config = dict(
    encoder_arch='efficientnet',
    model='contrastive image-text model',
    dataset='pictures of board games with random positions, seen at a slant',
    train_examples=97500,
    image_size=64,
    crop_scale_min=1,
    horizontal_flip=True,
    color_jitter=0.2,
    cutout=0.4,
    tokenizer='word',
    vocab_size=67,
    loss='softmax',
    embed_dim=256,
    encoder_norm='batchnorm',
    encoder_activation='gelu',
    encoder_channel_attention='se',
    encoder_drop_path=0.2,
    encoder_depths=[3, 6, 3],
    encoder_kernel_size=3,
    encoder_stem='single',
    encoder_expansion=3,
    encoder_widths=[40, 64, 120],
    text_encoder_causal=True,
    text_encoder_width=256,
    text_encoder_layers=8,
    text_encoder_norm='rmsnorm',
    text_encoder_norm_position='pre',
    text_encoder_activation='gelu_tanh',
    text_encoder_mlp_ratio=3,
    text_encoder_head_dim=64,
    text_encoder_fused_qkv=True,
    text_encoder_bias='none',
    text_encoder_qk_norm=False,
    text_encoder_parallel_block=False,
    text_encoder_inner_norm=False,
    text_encoder_drop_path=0.15,
    text_encoder_positions='learned',
    init='torch_default',
    residual_init='zero_last',
    optimizer='muon',
    muon_scale='spectral',
    learning_rate=0.013,
    momentum=0.9,
    nesterov=True,
    orthogonalizer='polar_express',
    adamw_lr_other_params=0.0015,
    gradient_noise=0.1,
    max_steps=12300,
    batch_size=256,
    epochs=32.3,
    lr_schedule='poly',
    final_lr_fraction=0.05,
    warmup_steps=360,
    weight_decay=0.03,
    adamw_weight_decay_other_params=0,
)
Rows from block 3 of the text encoder of a small contrastive image-text model, named by matrix and row number. Rows with one number belong to one neuron. Each number is 128 + 24 x the weight over its row's rms, rounded and kept within 0 to 255. All counts start at 0. Numbers have three digits each. After the name is the row's rms in percent of the matrix's.
After each neuron's rows are labels from the 100 texts, of 14848, where the neuron reaches its highest value: "tokens" is the input token at the peak. Only what is clearly more common there than usual is listed. The data: pictures of board games with random positions, seen at a slant. In brackets: how many of the 100.
# fc1: MLP up (text_encoder.blocks.3.mlp.fc1.weight, 768x256), inputs 86-171
# fc2: MLP down (text_encoder.blocks.3.mlp.fc2.weight, 256x768, transposed), outputs 86-171

fc1.546 101:116092157131126105152117107135109153113110116113125120132159143104146110129116140158151143092177113124167115104161116096168099104097137115109117115133108142086106148152090137113103160084110117105143158142138131122121128129101088152101158107109146137122142106
fc2.546 103:125131147124123078100167126114174147127156124115107113087164159139140122121149132166119137139163124126113151154151102086126170103106118112170160177130136095135145113110130099130124178116120134132107133166158143084107066141130096131124094114135111139145119133
tokens: "1" (96)

fc1.658 097:160136125149146145100103120149107111170108091147109105116148136133150116138167077161118118108095144127109097136110134115136149135105145139123169149112104155126108146160149134077129101138118095149110181130121128112114149124112140145119113108111138157140143114
fc2.658 102:124138139107122133131097163120134080133161128132134143129085146163133121132117072109104107124146150113144146156114109132104078106140154162121109109096134103103139166092116116126127147130120114142137129137113113115119111187113068113175077117110115120113105121
tokens: "7" (48); "6" (26); "26" (10)

fc1.638 104:167122137101127134097122097148119131122113078139138106099122174104153112097156117104165168068142135119167085093120099116133129171134125134142118111129131122114152094115122137079074146149063129128124088088137147101120136127138138097115138102148126134073173146
fc2.638 097:160116139105077105099138095137110132151143101138129110143105132118123122135116136121090134123111086101148138154118151141169149155139118150118148145124124077155123163163108180115129114141118135139182136151151141084114141140185125133159135125145149171131131128
tokens: "<end>" (100)

fc1.431 096:144131153107086132158180136124124117158135179127107126161102129117136121155114088174095163107085142178154158092124106135132126125083167127167160130174145156116162121102066116117123113151117086141063128105131130085120114133127125159151169114138139159119133092
fc2.431 104:106121111153121163122142088123166088079126138138131149135109189151089150143096102106155122127138128133141149114131126109147151125123085120140105101131102122116147087129143123148153157123155109103162129150166132161110130114104183140143100113067124142107143140
tokens: "7" (53); "8" (11); "19" (10); "18" (9)

fc1.74 097:122128157094103171134139135134147149139110117127144143141118074150122147117113110189133123096126139148100127135128133093152139103128155170136108163157130122141124110168163152115184116120106146149137118167088134120146132130121129066135123120120164122153176100
fc2.74 098:132128136108144096146132093137130154124076147112124136105103104129158129131118119117150061114058162141127112120182162149111133136133120109105134099113122128138114070136171124099124090131097184121161089106121160122120150150168115151100149157117116117107156153
tokens: "0" (100)

fc1.187 102:154109109135134132163143095131127101136108144145146145116165100137133122152112099151154097134147147136149106104112124139163157151113159156156131135129127103126154156131089110119116108107144128106080126113154107156110173112118113097071157086050141123154118170
fc2.187 101:136153124110091140136118121112137127149073127135127094116119112151126126109124135103128165122117114129170135137133153142086128137151150123209117128121132138108126119212140112135141142114129188140127079141129127151116124146122107145101172171163159081137145097
tokens: "<end>" (90); "8" (10)

fc1.552 105:148141107099142087147126096144133148130087117088130135155137173146141154146119140149167133129135080170135165096143138096127125150086143094166119120136138103122119146146086142154094139135097098118162116108110113163136136119082102123142145103088129101120150054
fc2.552 108:118089146145125107125135114137127166147125119131111161095136113142091127131155128176138111108158136168116134114120144122135113084113119097140155129184130140093082151101124140113145144130151175073148127126131142088074138125091102098107103138124124106162120161
tokens: "1" (89)

fc1.530 090:122139107160089120125121140109134103098166117148106117167120133133155123117112140116176119143146163146138144136130114159184120118072147167074084148100108111138152125139176154153157148152134109154156121158122155102136117152129120119133150143111153135162117160
fc2.530 101:064145096176110137125123102127116135162133182126118129145115168131121128173128132139142141167108129120109165101155143130106134130086125143131109091144116145085116110124082140127102139126127143198128130138147134109139129131109150134129107125116121144098090089
tokens: "1" (61); "<end>" (39)

fc1.515 101:174114140151115148153104125126106137116169107138153145150107074111090109112127104082129104152144131144099126106104115093128092137147100184093112124127172188133124087144143125120158170097146167134114109151138099122135136136096091136144130134155129141157168179
fc2.515 098:077078123083114122122074115142160106131148144073099111126127130112188118132170106084142156132136109130111130153140078132133098122123136149131115121146139081102113155160151137112128126119121103148131120139090145152111080140181164149124127145190137174152105178
tokens: "1" (96)

fc1.11 092:108133091166131132116137126136171127116109086096098138121122102113145146132161113134106143107171142147145146141133126147124078134125121143097106090093108134154098148140116106125119091125144139136117115131100115111148096161126128109110172119128081093124124142
fc2.11 098:140111155114111094120163088163113167124090131090133144147112159093102132124102128146100149099137141140132101121092119093136110190168140135139158149152104140099140148128150145103093171080143150138094129168131123114100123107112128138161120101132121115145126101
tokens: "0" (100)

fc1.719 093:110113130169170126151159135144139162166109094170087106152109115150113131137148158129132080155094113122096112105150128136127124135167082154126124135138092088141164137114114099146153170157147135101145154129120097115121163183133092065099142155138126152131147111
fc2.719 096:122109119090119138126153148181114081128101171180147128135170150129131144140117124117149173151172163114150171141128142118103109077113152138179124154157118138123124107133115185140132082109111097132134110185143140138115132141172120151109102089134099126117114148
tokens: "0" (42); "<end>" (35); "black" (23)

fc1.649 101:117174136125157101125120108139115073139093100144150155137096139134116142156114135133125148158144129081081128143124110159142084085140110103148168079152141123130123200140156111129082124108137153126099152139143108101150133083124113138161131161091127154123136151
fc2.649 105:146152121135148104129105094119158135102138106109137135136144147129170155134108150101123129118122122180123122123146122168134139177109125142115107142119139177189148135112141144130164140142141126136135179136158122112126125128108159142167155107150164140108171150
tokens: "<end>" (60); "white" (36)

fc1.46 105:117167119097142134128135167132120080117095140101131135108146115150083126147149139133156089121166159116132150087146089108147108078109171121110147137088143145127098160134137104133133162092128167129130109145111176109118116114134141135125139113119093160127125121
fc2.46 101:126149122126124141127095155098067154104085123116104091156104140130137133117167153121139120129115140130171139153174136129155158136139127158144089158134099103111130132175106145134117110102143099077105087115113116156124088135099114155167126166114104118099107166
tokens: "1" (71); "25" (17); "24" (12)

fc1.451 108:165119155161112099125122119175128169154128144126155140154132126116171092081090204132142131143121132174103113132108161133119142143151126146114146129137135122178125128118139150167104138135125182082130141145107136119125140114119112142114126136117133162132151073
fc2.451 102:146118103162155126097163106103176122163093135102132160119065145105130079098156131158144134113146153144123134115171126126153124103141126057159148112118127152093132041129124112134120138093140130144147132150132118122119127120185086138136129117114153113096147181
tokens: "5" (100)

fc1.199 097:128120128149112111144117136147119105149135106105149102129115143098108111119117148140106124142121090135118148146106094115122118117070143131138129126120107091145137144125142149115179086108123120110126132160152110124161109139141091119135095126121122134114164145
fc2.199 095:108092100137128143111094124130136160144124092097130157133098146103168116106078134126160148122110138130106109073077091140134109148166135148187068136148136131148148136117124110119146162148158132131183101124124160158113109127144126145105093133115155117081119154
tokens: "1" (50); "<end>" (50)

fc1.395 100:127117140120111186156089128162146092148107131143134116137155135105118152091152138136135132117146147092162112116131067134143108088167143145126120107138082119103109127131138168175148163114100154135119163114155106158137126106112104166102131107096207114115136172
fc2.395 102:132105152112124123139135106155095157151127126149124093144147119140111153106134128142119164133135115095120141140173092102132118161115112112169091126118159115155138174140109102140138127130131126156121107104126176084143118100186104146145115109153095135108166149
tokens: "5" (89); "blue" (10)

fc1.146 097:143142154139105120144108125107112088151125133147157123087097109190147147151129121101182129181127122145125116135130147162102136146071141113171120094139068081141131144126149169160122130117119119147121129157137137127121159137132129103171131135142151105161157084
fc2.146 095:167114135125123112217151104113155144099142139094161084161083129094142129140134096125098093097102132128119108132170142158138127132127140125114122105152126162150139110116167152115151140148115101111199138110108117145165127114099116184136130149115115116150137126
tokens: "5" (99)

fc1.174 100:143141101118109159127120111144155093154131157114183106109119124138127131140129088110144138157148103144124095188092128087158108144092135163120163084140134133145151175168165097141091129110147140123102145122125137136071134097104118140120119149145140158109133142
fc2.174 096:127078135161103131129092131165128093148132132098126134124116141145150109117098115131115166122150137122122130132115122127138086141153125156096121140127113102148128131140153117107188107110126124128122119164126138144126096170134123121151083114104100149128152102
tokens: "5" (100)

fc1.622 106:135197090091117135137117145091122144171162146116124125118121140114139114132100150133117111121131136092104141141151146140132147123095116089133156147118146141084110110163144114094136117119107095158152116115114156165140137167129150133140091161128136099145134143
fc2.622 087:112142159152150119127157103171107126113143117114100080138102110118120119172124123165087149124089119139071122114142114136137124126071123169174131122115160127125098122139106131152177100145114144153142133139149133139135115127117133085134107150141106137126145115
tokens: "0" (100)

fc1.282 100:120134107147099103140186153144140139136113135139132142086149098143145138110103090167094148135100145121190126117085131162095141119105116144127111133147108126162140115117146132128135113102106136096147133124145098133120143158122167079102104148150120156162108143
fc2.282 098:149199154160127137073156132094129100153150144146112088120129143184109111094143102140128143142131114073105101142135148182171147136137162184147112126131174103106103104134118157124133146140106125148117123127135166130121170060170153115146142153121147095129153122
tokens: "<end>" (55); "white" (45)

fc1.347 108:134147101139143118098095150130128163124112137164099160133130155088137125113097144178134093137169130137160133125115203142122137113124150124111074111166117155108137146176129111162142114150135146133151122143111079136104094113112131112123128154125112122080131133
fc2.347 106:108129151099128104146152117109069105078137120125127106104146131172117158149144160116140135109114165132134091102128178148156117143165133132210113160086152118116142095129145144112131183145149140152132159089100106147082093120122173154117122132139134158116133126
tokens: "<end>" (93)

fc1.324 091:167109100150140103142123140141139090183121101139126140126087123123151145103191158123134117165116119158155110095133135133154112168140156127129109070138157134107133156134111140146109095075140160129086155136145172120169123115159150146109051091112123130095142141
fc2.324 095:174142145129161135134163161123169112172112146134094083114135129111147135152118154124102141139123153071099118087103085151086106092151135135122109108114153149128105125110157147125138096162111190147181106143091109155127133103100167125104152105144144145145098148
tokens: "5" (99)

fc1.294 091:213150114160158119091133102125120105112125125131146109106175145158095129099176125154157126134130111154171107181129164138128123104096153159116108153106176118106148102163107136092138148141113124107117138113116140179124083100165091147116154138133123112136152107
fc2.294 099:148153141132124150135157169134120119201137119099149112137111160100139104108148133129138122116131122133133134126121143162064104115188137129127158087148132099146118130132160122115137125107131154147132131132148174142156096127105125128124152141157134096176117118
tokens: "5" (100)

fc1.19 104:124116149096121143158122159127126136135125135116123127100152155108120158111100151111159156076127136137145080134104165132131130148057145113138133125127182119137125135111124089119128140159146147137129120159126122140108140087102154118144148111115097173153136131
fc2.19 104:142138075079161140110103150104085117149093112094115113119124168118159113115073127123124151203151096087156086107127130161144099140113116125113128162152140152130140113152141132154140130123091112104158066149117128137112115133140130110101107121120112112149122166
tokens: "<end>" (100)

fc1.25 100:124131138147124138137131145171061126158089134102125143159126096176124151136115143121170152152111152072158117129123098139146124137081112148093111114145113143128131088129132135112145086109123123139129126141150123113129119114137086120149095126123123140202152059
fc2.25 103:158146133095126132127163154140120135155179125127132158117158123149158150149098123167126126128173155161164135131113075140141151116114171180129101162130071098132135139144133071113149097128143129113103111091118069135140166143107140123098129164116098138095086120
tokens: "0" (93)

fc1.6 101:161134152133146140114094093135148105112100076155152124106125118166106142164141151101106148092159151123151096138159106127126090106133091107151129152131160176130162138154169118077157144163112107129128108156090127144130151133097131095114158120150131165114116093
fc2.6 105:132112132112098093098140128130108164113145144131156146102124157129092108140118133134124102162125167102145131121138174155135156138118151159116184137163101162063146101119101120120126133115136137126103117163145120137105140114121140122127163145141120118159114169
tokens: "0" (47); "<end>" (27); "4" (26)

fc1.644 101:129117101093120140097106121140139143125109144074143115119119151137124129165119124112110147080100076123109181107118155151101125093086125148121125153137139069103146151130103157123095133087077144164162164103140153165108139130132083131097085095093095112132162100
fc2.644 091:126109138120160165089148144103146153149147109092113148123168170105127098105073117179153102140113150091128117135133149128115125146083103157157118086086142102133110130105100108126095129124118128165164128138159119179098065113145104135106090102135114113133081156
tokens: "1" (92)